config = dict(
    widths=[128, 224, 384],
    beta2=0.95,
    epochs=10.4,
)
Rows from block 7 of a small image classifier, named by matrix and row number. Rows with one number belong to one channel. Each number is 500 + 40 x the weight over its row's rms, rounded and kept within 0 to 999. All counts start at 0. Numbers have three digits each. After the name is the row's rms in percent of the matrix's.
After each channel's rows are labels from the 100 images, of 14976, where the channel reaches its highest value: "peak on" is the class under the peak. Only what is clearly more common there than usual is listed. The data: rendered roads seen from a driver's seat, with toy cars, trees and houses. In brackets: how many of the 100, against the usual share in percent.
# convs1: 3x3 conv (model.blocks.7.convs.1.weight, 56x56x3x3, each kernel summed), inputs 0-55
# convs2: expand pointwise conv (model.blocks.7.convs.2.weight, 224x56x1x1, transposed), outputs 0-111

convs1.4 062:532488445492447431502450528524496500469482580548529500616467522460521500426500481470496521537562458527452526475485546470497455487565475582528475542455525480518453500535
convs2.4 106:500500500500500601558500560464500500500500547579500500500500459500602500500500500500466500500500500500500462500500500427500500500500500500500500500500538611453500551500500500500500500500500500582436500485567500602500500500500500534500445655500550500500500571500500500644441500500590426500459563421500500500500594500500440396500500562500
peak on: marking (50 vs 1.3)

convs1.3 108:482518448517560498494522533503500500500555469576485497484591500583517532569545531527534536500521504479546499538546461507514464491525555483537533467482480623425528449534
convs2.3 102:408500500500519434500500541599500458500411500500553500500500500500500437500529429579572500522500500500500593525500500500500500500500500500500442573500500500500500562586442500500500591500474500396580500500500500456439447569500500500500500500500500500500588500500500500418536500500400500500500500580500500500500500500476500500500401444596
peak on: marking (54 vs 1.3)

convs1.20 086:503476535479497500539445488429423462413501544533463506506529504529496467532502456505447428483631483522523475519557556454450478517516497535465431542500524500541539500495
convs2.20 067:500500500500500500572500500631500500500500556500500500500500500500500500500500500500500591500500500500500500500500500500500500500500500500500500500500500500500500500500500500500500637640500500500500353500500500500500568500500500500500500500500500500500500500594500500500500563500500394440500500500500602500500500500500500493500500500572
peak on: road (100 vs 34.3)

convs1.8 082:515527474522506513529532517508500522514508640532477500580500561506557514494500517500513553549570535529543474568475544527513471514514587576537505533546487519529511573513
convs2.8 121:500500500500557500500500500462500500500500500621500500500500500500500596500577500500500550500500555500438474500500569500500500587427515544500548500500500584428585500500500500500500554500427500548500500500500500647500500423500529500500500562500535500500451500500500500538451500500500500500500500500500533478438577500500500500500558500500
peak on: marking (86 vs 1.3)

convs1.39 139:544500549520500494520498603536506520488518452533500532445417551571483462486388454452467475515504500500531497480514446486477533542514454500530475500576500411493500525450
convs2.39 082:500500516500500500500500500500500500500500500421500405500500603500500500405549439500500500500500460500500500500500500633500552615500500500500410558422500413500500500425500425500500500500688623405500500450500571500500500450500500500500500443500500500500548500584500500500500419500411608500500500500419411500500500500500500500464500500500
peak on: marking (60 vs 1.3)

convs1.54 084:483552545409530517500503449479477500488530508480472500569486486438458484566511502468489486503408379478493540463403532491440454463500495519471452478506489461537505468513
convs2.54 088:500500500500500500468592500500500500500542500500500599500570500500500500573500500500500500500500500500500421500500500500439500500639500500500554500500500500500460500402651500537500362500500500544500500500500434500567500500500500500580500500500500500500500407409500500500500500500500500500500500500574500500500500500570500435500549500500
peak on: road (98 vs 34.3)

convs1.14 065:500497500526420531470522506527520517530464588505447479557511581514525513460500521525514565513578489504517476477441522520500488454442414587547500559547500535508500556550
convs2.14 124:462500500496571566500500533500500500500500500570537500500500443420571570500564550500500500500500500458500450522500554500500500500425500500430579500500500500438579500500500406500500575500451500551450500584584500573500570500472500500500500554500500560500443500500500570500433500500500441452500500435420500500500500583500460500500500500538
peak on: marking (77 vs 1.3)

convs1.15 099:584500561550514487528521517537444557555509568519542525554470544511550536522548520479508487535513534519507486534511525551533500531572510581500539556590545486572527513487
convs2.15 088:500357500500500394500500500500500500500500500500500500575500500500560500500500500500500605500500500429500500411500500500500500500500619589425500500500500500500547426500500500500558536500509500500500381359500500500574500481500500500500500571500500500500487500500453541500500500500500500589500500500500542500500575519500500500500500500500
peak on: road (100 vs 34.3)

convs1.23 083:519566490500467480484536508500517500500508613535496542500561548542591515516537592542536545560517463483504478485481559500524500480509525500535500477510500587511536546595
convs2.23 115:500500500584500500500500500500500500500500543591500500500500500500565576500588500500500500500500500500500500500500581434500500500500500500500500500500614584500500500500544386437500500500500553500500500500583500500500500500500500454500440616500500500500500564557500500500530500470500500500455500500435500500500500566550500400500500500500
peak on: marking (60 vs 1.3)

convs1.28 071:547578481505512511604476513462551483533525464450480533548464518481460481497474525448458503513509392490494519545499472513475447500467484480467477588576569486491491430497
convs2.28 104:500516500500500500416500500429500594474392500500500561500500500558500500515527445500582421540500550500595500500549500500500500500561500547500533500500500500500537500528500500500592500500446500500500618500500500553500500500500622605575575500561438500500500420500500500502500538615447500500573500449500500500500500500500500564544500500500
peak on: road (100 vs 34.3)

convs1.35 084:574491459459491499555485504460492439479551582515470501508534429520500464517547501500455500485651464481553452493483506496465494483469513545519481524540526479485589540500
convs2.35 110:441584500500500500500546500509500500500500577500589500552476500500500500500500615560500592579500500500469500560500500500500456500500500544450500500500500500500500500500500554500500500500500500552500500500500523500500556500500500500500500500500500500500500500564416500500500500500500500500500500458500500500500500500500500469567500572550
peak on: marking (71 vs 1.3)

convs1.1 096:524502496535509499497573500513479514547551429537519496502513500543507532535553500500553490515468556497453507530554458574573506489476575488526580516519480557437436396500
convs2.1 090:347500500464500500500441500500593500500500500500542500554375500555500460500548500582582500500559500500544603530500500500500436532500597500500500500500500500477500500573408564500500566500459450500587554500500500552500500500500581500500500500500500444572500500451422500450535500500500500566527418500500500448522500500500500500533406435500
peak on: marking (80 vs 1.3)

convs1.53 107:533485519532469532552548493542515504539500541501456491562471491467477481442486511452515482489430518533426518528531535550537478571444519559446520585566516456541412500463
convs2.53 110:500448436500463500500500500500500609500500500500443500500500431500500500500500556500500500500500500419500500434557570447500500567500521566500576500500500500410500437500500500500500500401500436500500440500555458500500564539500500561500500536500548500554448500453500500561455500552559500500541500500500530500401500500500443500547461500466
peak on: marking (76 vs 1.3)

convs1.13 091:540480435403505515419447521460500447485494506526520509500522503535443466494490456517454547455415454510439468487480524445428496524487466502537508504577490492521411465475
convs2.13 092:500500500500500500500500500500500562500609500500453610458500500500500500500500500500500500500500500500500500500500500500500574571500500500500500500500500544500500500500607500500500500500597500500500500500500407500647500500688569597500569500626500500442424500500500500500500500589500563500569500500500586500500500500620500500500500542500
peak on: road (90 vs 34.3)

convs1.34 109:481542502500533531503509532465516511425552517573537532517557500568463471538520448531459500487636504501539532520531468481468534501512500483583500454489494523462605497500
convs2.34 085:500500500500624442500500500500500500500500500500500500500500500600500427500500500500500500500456487500452500591500500587500500500500500500500500443500500537500500500500500591597500500593500500414500500547500500500500500454583500500500434463500500370500500500500500500500500425500500500500500500500500500328535500500500571500500500500580
peak on: marking (53 vs 1.3)

convs1.12 076:512523487473520450517417531493500520476455601514552540550514581474517519515540500468500462532556464545537439518483552500464514495558450598472462535509525491567520538529
convs2.12 098:500468500500500586500500500500500500500500500547531535500500500500500582500595500500500500500500529459500500500433500464500500574500500500500500500500559640500572500500503500500500500500500500586500500479586500567500500450410500500500500627419500500500500500500459500500500500500500500500500500443500500500500574500500500387439500500535
peak on: marking (71 vs 1.3)

convs1.36 122:535446551537455500514500469547492536517473503451500477494465487444474472395480465458503455423500520511438500499506533531534517551453507537431526582549500445520407469471
convs2.36 089:500500500369500500500500500500544577500575500500500500500425385500500500500500570568500500500592500500500500500500553500500415500545579500500500500435500500423500500514500500500500500382457379460500500500500431542500500546500500500418500500500500500500500500421500500500419500500500500500540500521500541500500500437500500500500478500500
peak on: road (99 vs 34.3)

convs1.49 108:560500534566489520562496516561475545564500533500498500514466535500466460518487489452488452511510533548510480548553505517541515613518528562500526593589500450500493537439
convs2.49 107:500500500439440466500500500500500562500464500549524500500417433558535500500500500579500549500577500345500557420575500500500500500500591555423500500500500546428500464500430500500500500500500416500500500438500500545500500533500604500410500500500607500500554500500500500500500500500500500543552500500500500500500500500412500500573500500545
peak on: marking (91 vs 1.3)

convs1.32 121:516514533504500484520487599525500504500500493500527568486494540537473472483479434469524468514533481508549489488479493474452500544493371508543497512604519420542548506407
convs2.32 062:500500500500500421500452591500500595500500500500500416500500618500500500500500426500500500500500500500500500500578500500500500500598500500500500500500500500582500578500500500500500500500500500394500500406381563500554500500500500579500500500500500500581500500500416500500500500500500500500500500500500401500484500500500579500500437500500
peak on: road (89 vs 34.3)

convs1.25 088:499552492474538496529500484475500443420526516526500535525512487500492527515544481494485502507495443603494488459415545396458472485525472561520447602556514483552531513464
convs2.25 103:500500552573587436500624500500447582500500500500438500537611463500500500527500467500500500581500500500500500500588500500500500422555543476585500448576500500442500500500500500500679459500500500500462605500500500500500500484500500568612500500606500500500500420500500500500572500658500603500500443500500500500500500500568500538500500500500
peak on: road (99 vs 34.3)

convs1.19 072:513484433497473446483483489480457529510517564507555506562410531485530528513430548456515527494517495528493464549524544550518513573519496524443479550591529473542516598502
convs2.19 111:410500460500500500562500500432582586594500500500500500500500500500500543538539500500500500564500500500595500500564539500500500519500500618500500500500449500500558500500500500500561500500500500538436500422500500568500500500467581570500575500500500529578500448427500552528577500500500500575500586500561577500500580438500500500535500545482
peak on: road (100 vs 34.3)